Rows from block 7, named by matrix and row number. Each number is 500 + 50 x the weight over its row's rms, rounded and kept within 0 to 999. All counts start at 0. Numbers have three digits each. After the name is the row's rms in percent of the matrix's.
# f: cross-patch linear (model.blocks.7.mixer.f.weight, 64x64), inputs 0-63
f.0 103:254532481536526461537451499532443545434520488555517469576508491547491496500496505521462488566510611546438601542528466457551466474533512460496516490513528503487514427473568488500481518554472545
f.1 095:522252535544478469465622519477501547561495507538498442463573510570540481490476490487482508564513532471423467557498544480449472494562538543517486467538428571491515499508518494522464429483479490
f.2 094:551487245503548608522470498523515588500470443497536505489535447546488523462534499491470532474487513434427431526518526445475509523491507511457502439558580466527454516528549467514483503486568477
f.3 091:567532481275506482527488500512468503537540473539516434520477539553519509586572551518481471476526493510553515414480545517523675514465453491473518500486612533516476503497487507499456521516497534
f.4 111:484411495483328591490516506449489552540603548493555452463499548466510507516466553488507624466525440596480524494454517561514466546467512446535479494513522415457472516603461474481457510525550557
f.5 094:525456562425569309510460447526507432559471500488467534466520572462531545552454460504509544489466561507521428502502466552445442490579569476542487606505520528430519480499521512573590524534534465
f.6 119:491479540524562539274491479496520510480501418538479566405543407547471493515492524492531500465502355500429521480533515463526514490582507520476486488523477488570469472474569565518524483552489476
f.7 101:514503500545503429454284529512416374472494451473463501455522476528510474508431516504431488529529533491511448575408508598505431482500513503453486458551463556494527514453568496493500542563502474
f.8 097:460519488477490511513535286519533581502480525463449503442507583503503462519441505536445495459527442522497527572415443520522386457540494515480516495535514539500418487500502479563509455621525568
f.9 087:451580541615368475473444470312544642438484511483494575494469511506523512527472490566565468537494538489512475452492513474488444478483500528477501437542520492451462469532499508533572495532464490
f.10 087:497467520448489516499465440427318511453511465487485537478512540493499549555563572451444473539430479434474473501524552550618417543500439503473434429494541511517485527524562542604521483507515587
f.11 128:468564498517562553509462446510486223529477502578509488493622510546485480464530456551462563543459472495523490460485513425485464532492504502524476529496491468530497531489453526526518541535503455
f.12 110:544556507495493519559506460498467549227542477444551475548465515519460541471514480475538456525465520478467588516488504403487442554537480428522510512507533503482521486544575464520510507500540471
f.13 110:515488521529447516515500505454465440563244513472497594536562553555456561540534509459515507545510518502498542453499538450455496550555520475452474492473595552547549489488535435489503482474529485
f.14 092:544554475451468486411477536527500491455448280480509499502623483535452478567481502555527524481530572588585517505541523520505482425486516511473506460469454471505474551497571483473525581533532548
f.15 108:497522567441543552522461452513471541466517505282506498561593481497503448495434496521493574430566518529509507507618464496538509454527483618452500521538520467541530428455494448483487500499465520
f.16 089:446517499572447529532532583482498475529486548538343441486455447487542511510467482496565474415482459361490413482461522537492456420458533525507497441503606544461528537505616463506551490468473486
f.17 090:458461565489570515519516469490518511484476372489531376472539471435540569498470534524526518469477425429532616485486466542408508504627452471467566453466604495482521508515553557526502477540570461
f.18 094:497439487486416471537441485483597532524521519544484504251520512580459524526537522522494468543434489478485474548446545559489509497471413517503498465529561543510440476486571486449550489468547510
f.19 111:510550521415512557542438522531537533494525510594475528492286459513561523467456428495542571517424554502523513493494552469532474485522513552510471544495510529444526352558464456508464462472486488
f.20 115:522456536477522506549564552470475532472535454510428475490504223534458519506505420503474513456538543496491557480531496555557475478509503509512488460505437591514504580528469500543518490460457497
f.21 099:558483507527526446529542468553466509537484530555560463555490444265471473491502429453487482485550592524450535488528503510540416473415478474465486488476577500423466558550549500454504483539537503
f.22 114:455419531517540501476455473499453557485548465526531520531530482491242513480477533472496506511500513524494607500514499571606514517541518558480504469481496474504537563590546533497484572473484549
f.23 099:456519527476556535490469488450438539541512490540538452477538505444523277539578528561520493544435474436544550488544435475556539520509445513572467571523582518497546572542538473514462557520466529
f.24 115:509501521449443550544597476449516468427469461457491481494400549490481516261519498515507487547532462539500492536466537545511430495530494549513508544474544536503446561577515461548420473454536484
f.25 103:523522505550512539503497552546525499518511514518468492531423539544518605480237505494501512509457523502533556497466518420518496526447523487507562539525555418484465452473550532492595504528534459
f.26 109:454448505483522500464516480526461482484536496460466567456518448431647508476484350511574494507525471443534532455489456514556451449601511505448591531477531484548442525529379555519484495479572420
f.27 095:441542495476526456521549528468521567509498534568523524453489533450563511485542475295471521534536505566546476614571501520485530552504493514555470558593586445576463495455473547451542504559505532
f.28 115:531467503597504556492517562444524589515520519508483541452511573520500473503462588510244560495494501560464520474445511538500462560500552504541492483541538477560435488545479526504545468502521521
f.29 106:486537479477444497591539497500452524520475527552480484396534474413478502453498445542483317594441515501501458423636487405502549483557491536561439505490501443503490466511535487468571510500501506
f.30 101:478498522494463460456521463485505542472479491533435425497496491541487571578531470507515543269521510449514501575451555583531481475467472503476482640450470549576512473547500486469500516441531466
f.31 085:493538541506472461491568493442485651484499555515432465491523538499551555501493470454504448470351529483462564474491418558478494460423486560477461446527559566496521566602452584482504556557543538
f.32 106:512525542498455487534490470488457491526494495490468483466510467565510555516450539483521491479446203522520572493459495537506454545541487483527550508492535486496583536515581502467463479468457465
f.33 097:589506516509504503518544566497485517496477515492483594493514444558494490478486567510536550530481559230549517482467486525508509546570526492521570507501448486508568522577570491520491507441497493
f.34 093:531502485503486568475537530498515500518602572487484540523497447506559510455493497462450438580566449495307625591485529503561585512586503518489453525508455442516529444467504495506533564500544530
f.35 128:521565452502528514533523467474496499468469604500520516462447524512563519472477582530510479463516577488542260440506500512605520489546518484513467514496376430482509483499485497447537565506501499
f.36 093:455406456503517565491628456497461483442472427548496467492450453489580562533484504531531492485502517496537445308443519549527474438505531428506447504490495536617521560496483542485442496510436486
f.37 095:493442497465497468495482550548506547507476459547489543510618549535451560475469455499566509565482567488516422438271530534546438496510446463545497517471431444527508518510502455466511500433502437
f.38 092:464506490502466509450549555541487553515441566526522505519458504504511541529562476512585544466605501487458510562467286482472497550454535543407556561477430517473526469496493471521489441611453486
f.39 087:531431461469529507487557481475414518514505518506529530500497502475507449552379466439543452504453412523519519521637443344519481495574518461518470607468589543517530548561485481523542540484470566
f.40 115:466484504444535473466502449403526473459473566494466496467523490557515511512506526528493499449508537568579606499485507450279523573562466510458504497495378489487541473526426545495446522444465504
f.41 101:500461482537480507528499497489544489480544496455478443501473541453494491429453433458497474497449534481490430473464507481509255485463514501443542533553443426389471538495497460484482465531594412
f.42 090:541492494435489543444492485594500449504487524466541438483449513445510557448483515492519537484445548530506482516522510497655430297517564460507517486560585501538439477474554447450512469470542542
f.43 094:465470516491555516574447554580441445481448465486416600397485478451478463492469537547556520457486559519541539528535456459574480429350507556493464538538496543470491496507539629496518460535507430
f.44 102:505538495492607548529564520523506462463506506516470484544582462503510499564470434480501445468542505493515458555493503554477576504469275432481584460478413500478580560545482454470496476466509555
f.45 085:536501532537554538538448481517497606446529525543501427537556556457550487542504539482533528444484543502467506506588481530502480532501498269566486477460534512508465480484475485546387433550441529
f.46 086:538456501496528527483461499489499552458561482499542523441568468529522474593532504430518554529506426421454524495508559460557402585506502481328537539491497474508568593437578526599514444549494498
f.47 092:443509448544532453473510437531489462536515492451530438440418578555496499492557452550499487492462483492519536478509560427512518473513525490501277561545600618510495436522519553534472500508520483
f.48 085:507444427516468505471510506473465484496429503561485451496532490501471564559470486488443437583455507463505503442550567523458499536459496529532442268569540478534539583519452505469472430460544559
f.49 105:448551467512428510549533509496457507454510505491501526447624451463497498557488518477467457485519483539505506541527555469497485455461530504505482602234540475512491543571538489519479532516550495
f.50 092:547484496543423477520525518496388465518587534471585540507464471475429544534496591554461488498483530514476467511520528566508490472490479474456489554560286505510414471458512502536580539531549559
f.51 109:438475520532480497519600517503496508506573515476509534501461556549524549568541522407452475499514484499517510535462507539488519510512608538461455485536543238520471431468498526503461474508522456
f.52 097:456600544473517534453492514519522450520461508484463454494564476500501495541507459522509389481417542512532537452468517423530485505483536535542470538508544537265585510512533427461537529451474447
f.53 086:498559453470499491502496489429499535622639537514476468519539578496526510532497511427475481541520493521450448532501485577504486526483533524493480582497493566483272550525549490470470457544506485
f.54 112:496527506470481514484501563506424526525491458401463528525480460511475536630520491524491570605451512484490495534537516478489471545451523408547485591500467567505505276515497499481509531466446536
f.55 096:484466438527562460509504517449560574550468522515495476543576507477454535570515519584504517510479516528505593588500498497558531434544463528494453508481576445506524543260530540492530489492537505
f.56 095:520484531452522469514465473545394512527449617470630538485525480609507479499528417495483483502462561525471467472486461548514493443455452494470524463482576538503487500484310578528518464484500569
f.57 095:407460491507573511490461535447463481475526425531470521403548498463550516512506559484583472572571500459504572496507508556489412429506439497436519454508619469448423533488585350505515501499528527
f.58 105:480530495501507500519520502558498544521502506493480494563509484498542499522507518473598531533474550452402531540563491599487452463534614595492508494427418472477500515528528436272465493513496533
f.59 080:404402538481595557427431461454461483474541522416556515522461523517476515469545475491507504462570550445511547553508498523525491530444555530497505510492541520453473452492503515442273538498492476
f.60 098:605532462501504493520575484546510508489522553524508487500488513490500430469476477513478519542542597577560528473519512526598454446535513508513573439524503426513525479511576476530495273438540558
f.61 107:470551491483497514498512574452524536486499541468587494537496497493448542542532493436498539505454465494585491499482475575584536457545478470489479502541472515549489510489489519553577555238441485
f.62 104:447503475527544506505450533525499436481523555470521545457451485543528475481516501528475555539524515508530575500493505526610463514476493531492529501496631576523468507498509500440515437499243470
f.63 069:563414441473544592546374539437484494575548475536442569448455507492557500511484470517556493562497630437517477525480491547426486468459476459491409550524526494446560474501469518503508554471584409